python train.py --color_jitter=0.1 --arch="mobilenet_v2" --depths=[2, 3, 4, 2] --beta2=0.99 --max_steps=12900
Rows from block 3 of a small masked image model, named by matrix and row number. Rows with one number belong to one channel. Each number is 128 + 32 x the weight over its row's rms, rounded and kept within 0 to 255. All counts start at 0. Numbers have three digits each.
After each channel's rows are labels from the 100 images, of 14848, where the channel reaches its highest value: "colour at peak" is the nearest of a few named colours to the mean colour under the peak; "place" is the part of the image that holds the peak. Only what is clearly more common there than usual is listed. The data: rendered scenes of coloured solids on a plain floor.
# convs0: expand pointwise conv (model.blocks.3.convs.0.weight, 144x48x1x1), inputs 0-47
# convs1: depthwise 5x5 conv (model.blocks.3.convs.1.weight, 144x1x5x5), a 5x5 kernel
# convs2: project pointwise conv (model.blocks.3.convs.2.weight, 48x144x1x1, transposed), outputs 0-47

convs0.103:144124096108127153131137129124114152081037174117125090077129217107140159123125093122133119118089118163100106141147095144054138138097062142158141
convs1.103:142132131126120122112118133128183041132129149210110065122111147168148130113
convs2.103:138141115142158119117071120150149155116134196178125117145102123189154136111108176094141121148161160102170161164097149055101149157113199115187139
colour at peak: black
place: middle right; bottom right

convs0.85:126113089065151147127150123092113127070109144094143109098110106122146146149184151135075168106068166136108114118165132204066087111170138087118099
convs1.85:091100130094133106135184117124161196191182170141154163168130120138127117132
convs2.85:106120070119103159113105101121159141197161131171164183156130182109183102101088121089142108162151081131127115093113137144145160154085094184179133
colour at peak: white
place: bottom centre; centre

convs0.90:225203100110145159172159122176092114114105112127110133141100130157108134112124119107148163067084110106129131205149164105115107120102157088105127
convs1.90:124122146118120138127116155131176156066105165140218184159104119154146162135
convs2.90:171127094084061134088138127085143107158106084141084130163119076143120107152166108109134094115189150115151106056138114129115114187142188093139094
colour at peak: white
place: bottom right; bottom centre

convs0.135:145173114117148115076161101165100149151200151151111169132113091118158102105143130178141153185091161093148214153125125084142117088145135074141139
convs1.135:113136135121140119131129074124116169189086095115150221164138121105082123146
convs2.135:111132116096068153167149113133114113117044098140112116147132175092115145155106045097120113123136135113070065093155142177129110127072169154144125
colour at peak: white
place: bottom centre

convs0.36:131145078114118127130076166096104176174160184094162178132134137086111114090095102065139127139157117165110152131192073071125184131131141122137136
convs1.36:104118101116112117116095099103090117196120087104096149092108108089055093100
convs2.36:167118150166136145115090132083133136143169064081164127078162160107078115114100131183070156118118067069088128133149117128168155137118125142074100
colour at peak: black
place: bottom right; middle right

convs0.12:127163116131100131170150118128184112080166136126142122164098165115072124179114125106135168098107109142184227158126082152076099114104119141119084
convs1.12:107163085140103081119048107102088145089119101119149108148100093139083126085
convs2.12:173050158087111106127128173122096121122100153131189129110088134183160151090128083116158077152144140116058077158147135125112089149141138169148094
colour at peak: white
place: top left

convs0.76:085130094111155153132116131085105139154117101082163150136127178110136150103155144134118201139110109092101139206109095069174116150142086099208128
convs1.76:115139146160150145165120073075126067094110070118073103121144107096106093137
convs2.76:116136076119116130107143076115116109171151072073173178101161150130103071079145092151078159153108142119150136078146090142180119124077135179116110
colour at peak: white
place: bottom centre; bottom left

convs0.44:088140051064198084134128100127121110100115099152148172116120119101153128128208125134140150107128173129172149185128134180110136114141109096146078
convs1.44:136108128136121112073117159156121135159123091142192133043079120157131079114
convs2.44:093070096076105169157095046130113123183112091121158180126128128080169100115125100153085147126122093114140086069133114130184088106119122138129109
colour at peak: white
place: bottom centre

convs0.4:143140124140157140124187135117135121136162157126106129141104115171131094126116103179190151053124227066129149139150123101113092086104109064127118
convs1.4:121109137136150123137235191143149146152178157173145121140137165133128135130
convs2.4:112137088142183158088107131139143128182145091171144192128113101133163082087129091155158138159153100063092135124156128088168074188134164143105132
colour at peak: white
place: top left

convs0.77:151110132095134136137149044107125097126109145053151083125129137123040155126093106134112067136079127119113069120145157100149117137090080164142157
convs1.77:133124119125115144117077124120180033184137090163094102166134130125110105108
convs2.77:092061145145147115200135139101127165151165153124102072190107112150079153153071105162110100138105153164078151135127112136122115151102156157128196
colour at peak: black
place: bottom centre; bottom right

convs0.109:129113113122065125183163107133166087091077148076152082133120130121124192150141098091126116117125151113119129132189137205069143145089170091109121
convs1.109:148133133131115150156090065115158229084090151133175125110126122144127141125
convs2.109:123080149086097182108096093101126081104141093136081217127140155143134107097163133103156155088142124117156066106094141128140053158093126143140108
colour at peak: black
place: bottom centre; bottom right

convs0.124:128079130168094138167145159129178125099093117067211088115149150146124119184139114108094134161138143087105111129184137130089179116078156098133082
convs1.124:124119116130149128114102142140087145076202114064134137146138117053098082136
convs2.124:105131083112137113106114143134099140154152084120117092072097153124137078223099071152151117182101195139140123134137111169126136174119181131095095
colour at peak: white
place: bottom centre

convs0.133:140131065081114085124187152104157109072180145092101154128144130118098142117122176185134139136111175140188151229104131117124125116123119118139100
convs1.133:128135123128125134145112093111131089049087125160123055090097145147069097123
convs2.133:159108180111112122144094130148120144119099111164172117117105163187099140147127131081162088048158157180117144107169177122070116069158093104099127
colour at peak: black
place: middle right

convs0.54:099149118134169128092096139158076142106139128123199154130140114050121110096093135131147112190218129152101136106089118084159163094134124133089168
convs1.54:144137124144133148146121090139135088159098143153158017107139165158157139164
convs2.54:134112073085154163074096130143081149137190106133214156145137111095136140098156123099141097177142092087119082112107101152158157159121073157149143
colour at peak: white
place: centre

convs0.55:145140151126127114101125103176082097111177202109133123090139140124104112086104120068192080115127135182131097073138119123121187090085177157114138
convs1.55:127121122128137085113106072124124191139095171137109069181181125128159172143
convs2.55:133113082111193112099106089131071178141135117115184127158140086122105109103167159166159125127097107128136081160090045101172164119131113145180115
colour at peak: white
place: bottom left

convs0.38:090131152144113147161122135163178106155101174123150177139083192124138100151183187163136211116121133047145149090130122135116140140152088138129144
convs1.38:142135118098134165174208093115135094051129162115112116138120087083123115111
convs2.38:120109094176123176206055143124145136151154105138161128067152113131146177096113140168114142138176080144076177111172153133111099115139132094087141
colour at peak: white
place: bottom right

convs0.10:111117147146184151166136135126086097167109148134093142167195131133176082146144185156156116117140141064132075079176117163113140110149100122119198
convs1.10:069103084115103072094103118122128159109103113163176138156094138173162125076
convs2.10:093145142088154150107168139150115179114069140140149111115112176095072101150123125140097106157057150100118147115082125174195135086093132157061125
colour at peak: white
place: centre

convs0.34:139145110130110115184208127123135129103107141085135112124140122133063134140079078179168151110148132124171098122227119164105108110065141124131105
convs1.34:115111110115114101110125146111093108186215111115050156178113119128133136129
convs2.34:123114121109062127173135144111141125128071132169116089159078154122137119131044089106080111139120142110087121140170172199069119131155158149170142
colour at peak: white
place: top left

convs0.61:097115145158128109130126052092106148157113094148213173180143143130123122077137166099175120153139144116111147155129148102179158152081102196140157
convs1.61:128129140132134123129094113129132085000062127133122120122125127133133137134
convs2.61:062116128111108101178137185150184124145118100196108132095103116139172124174070110164099081096123147132175153095121150162098138108158158100176111
colour at peak: white
place: centre

convs0.111:216133083094158162163135152168146121095175147055120105115097134135125136165169100144104131125102159105116112141213123130078088097150117106106117
convs1.111:135130147140128137137129151131140147000161138137150146144144130133151141126
convs2.111:180084074139117136112138114147070169137145119091141099157139075126090100103173184146095152162162083148157144109160075162177156186109107115126131
colour at peak: white
place: centre

convs0.122:144102114096097134149141108104107122153041140081165086133142168143159171126155112055132093152103135154118114123197144192101127134080134172157150
convs1.122:145104110118095129104138162143160224122111086161181097097102112092117145110
convs2.122:081068138123132139117080142185122144096104120156100161116126201105137180125143128085184123088088076115121102134139200099093084131123148160152151
colour at peak: black
place: bottom centre; bottom right

convs0.31:161143157089109160161136120201181075111060138151118089101101140125130113084158111085109170119101133107138065140140151183073143103142133159161098
convs1.31:104124099111145097091117134142068059165181166111083090135112138099098101110
convs2.31:159149071125111158140192147096168083149133129110135123153119134205129068145088117080127104125184169108175125142166116128121166112065157162097140
colour at peak: white
place: bottom left

convs0.60:147094119108117148188147117138166149086146081081165113180135164142120185126127151168135131102139142146116100164148204164107125118154086216103108
convs1.60:125121153121117121184145173141161129008107162094125141110124120113135128120
convs2.60:152130131127092104122069175112089175142108090150147168116146091116067079102103124083116072163162134139162147078105084159131198162146120141095135
colour at peak: white
place: bottom centre

convs0.142:134155090145134141114137088158134131109114130086192137139119127132123110080156107147189211145114177063114180161191155092142116111160151169108154
convs1.142:139144146138130164104127129137151113254145126161110128171122136175125138145
convs2.142:138129140126099129088152105156084165156150131094091124101086069123087123077182137109180111150107068176190138097139072095148072121155122131115133
colour at peak: white
place: bottom centre

convs0.58:197134149105084167126138106148107118135121170085117115138120171143050135117136083114118195122057159112129088139166176124121083128192108147137137
convs1.58:113120115112123117099100105136110090042122190121090143180169137129179152120
convs2.58:178100091116092149153152153043158096130149121091128164136152073148102095125178086130097101142145132074156061093156102175144113153148128144119092
colour at peak: white
place: bottom left

convs0.23:127120078177116103146111054081081125123137133131125127112208178068073137099148132118158125153068154159096145084114144143128128161153077120109121
convs1.23:135118146132126112114111113118147063059044163132101059115127137120118109131
convs2.23:127094088150148086132178142166118090184128096162147122150106142097106158226072132167114129088094137091120111146147142122118185144133196151124140
colour at peak: white
place: middle left

convs0.78:163195121116101136178172111135142113114094173099113076137123144146015145171119110116158160139099132112152133146166082112092074104094143132130135
convs1.78:133109135143120098149144121167108130145087186088087172207185134123100148128
convs2.78:144169119120121158179145076152180133125121114136193146087142126116127147144139142150082147061156151116159130032115125103150160088065152095136099
colour at peak: white
place: bottom left

convs0.83:135187108104161153105154131152121104086130119083121079127137149157092100119118146159087163148124136059181192212137149101070167151143119122113130
convs1.83:110127109077122134129107116091169129222143073138105070096095119125131131114
convs2.83:126165104118111164161141063138159084103179124176200137124154126217154089105141155142112116081166122127158105157133183144089134140125093151102130
colour at peak: white
place: top right

convs0.73:148112107066127156108136157148139144108155147036118112119079147100116118114164174135099207171076170094121130127134130095098098133201133104135121
convs1.73:138150124116118131144229124132142122138127096132125063086115108097076087098
convs2.73:148086074082151154088183145124177093158066102168137145099112153159139114160063147123104149112160171101132078117136152175096188102113133128111120
colour at peak: white
place: bottom right

convs0.43:125116148119068146137097117164136143123144168070201158137112197083129151089181142089149078140129082167108087167132154127145172113100133166151150
convs1.43:135173159132135089091111177173076089103108167090109127069148150096111101137
convs2.43:149133137121165177099061112091125114175177078110151177102132157120143073045157098159125170172115126152119145093124104080154150107141117122106090
colour at peak: white
place: bottom centre

convs0.56:141188111135091174134094157142158176157184154112116190114127135110129147098107117122084122173164057211113108138148112132141154129122199131124134
convs1.56:105096135118127082122204074137063164184088109091127139108120129124108125124
convs2.56:125105061112124143046152143134143145152159127113071112206129134139092164064151088118151104100066146130105086159119100120087149107106160139140152
colour at peak: black
place: middle right

convs0.67:091133111131137138135101078118075139127189098108166147128175165094125123030132141094125177126121140128114151161100150142162164166153069191152128
convs1.67:130135127130135139110113118129095021132088082110060097109090128113118105123
convs2.67:186129143103109150110123117097092098137131057110149185101167138117092075093136082150080134136136130105160098075142091139186151129123132134059077
colour at peak: white
place: bottom centre; bottom right

convs0.65:155127108114095121109179132113111123161063086147106150144133118108107102156078141186051138202098134116166176171104139092131071131122082126138145
convs1.65:140128117131139123103107122154092038152212169127089147127083150138143118130
convs2.65:145126150145168073113170149068156111154157147124139122125084126180103110118112161160115090146127165134131181126165103139125174180190160206151085
colour at peak: white
place: centre

convs0.130:175081111142072061198166129097130151115145152153080132157132111124126106153136136111112157112077175128180072123097171140098140112149145104095067
convs1.130:134137118125131127116070096140117043086060126115090067098109136139135139133
convs2.130:116088130217108086116154138191140146127169115136127120082160154145176177108134136154177092115105102194158130141182182104135118121110110080139133
colour at peak: black
place: centre

convs0.139:133137083120145172120156162093118172072181104076174128098100092072132124117124119172140137151145147133159149133232118176149156118173117136133147
convs1.139:143133133131114136145175173144132133079053165131078138053111125123126081132
convs2.139:101185155121146149082128117134089107179110123080128141153100145127140150180112131150125184154150138091085086109160098140110065107162187177063148
colour at peak: white
place: centre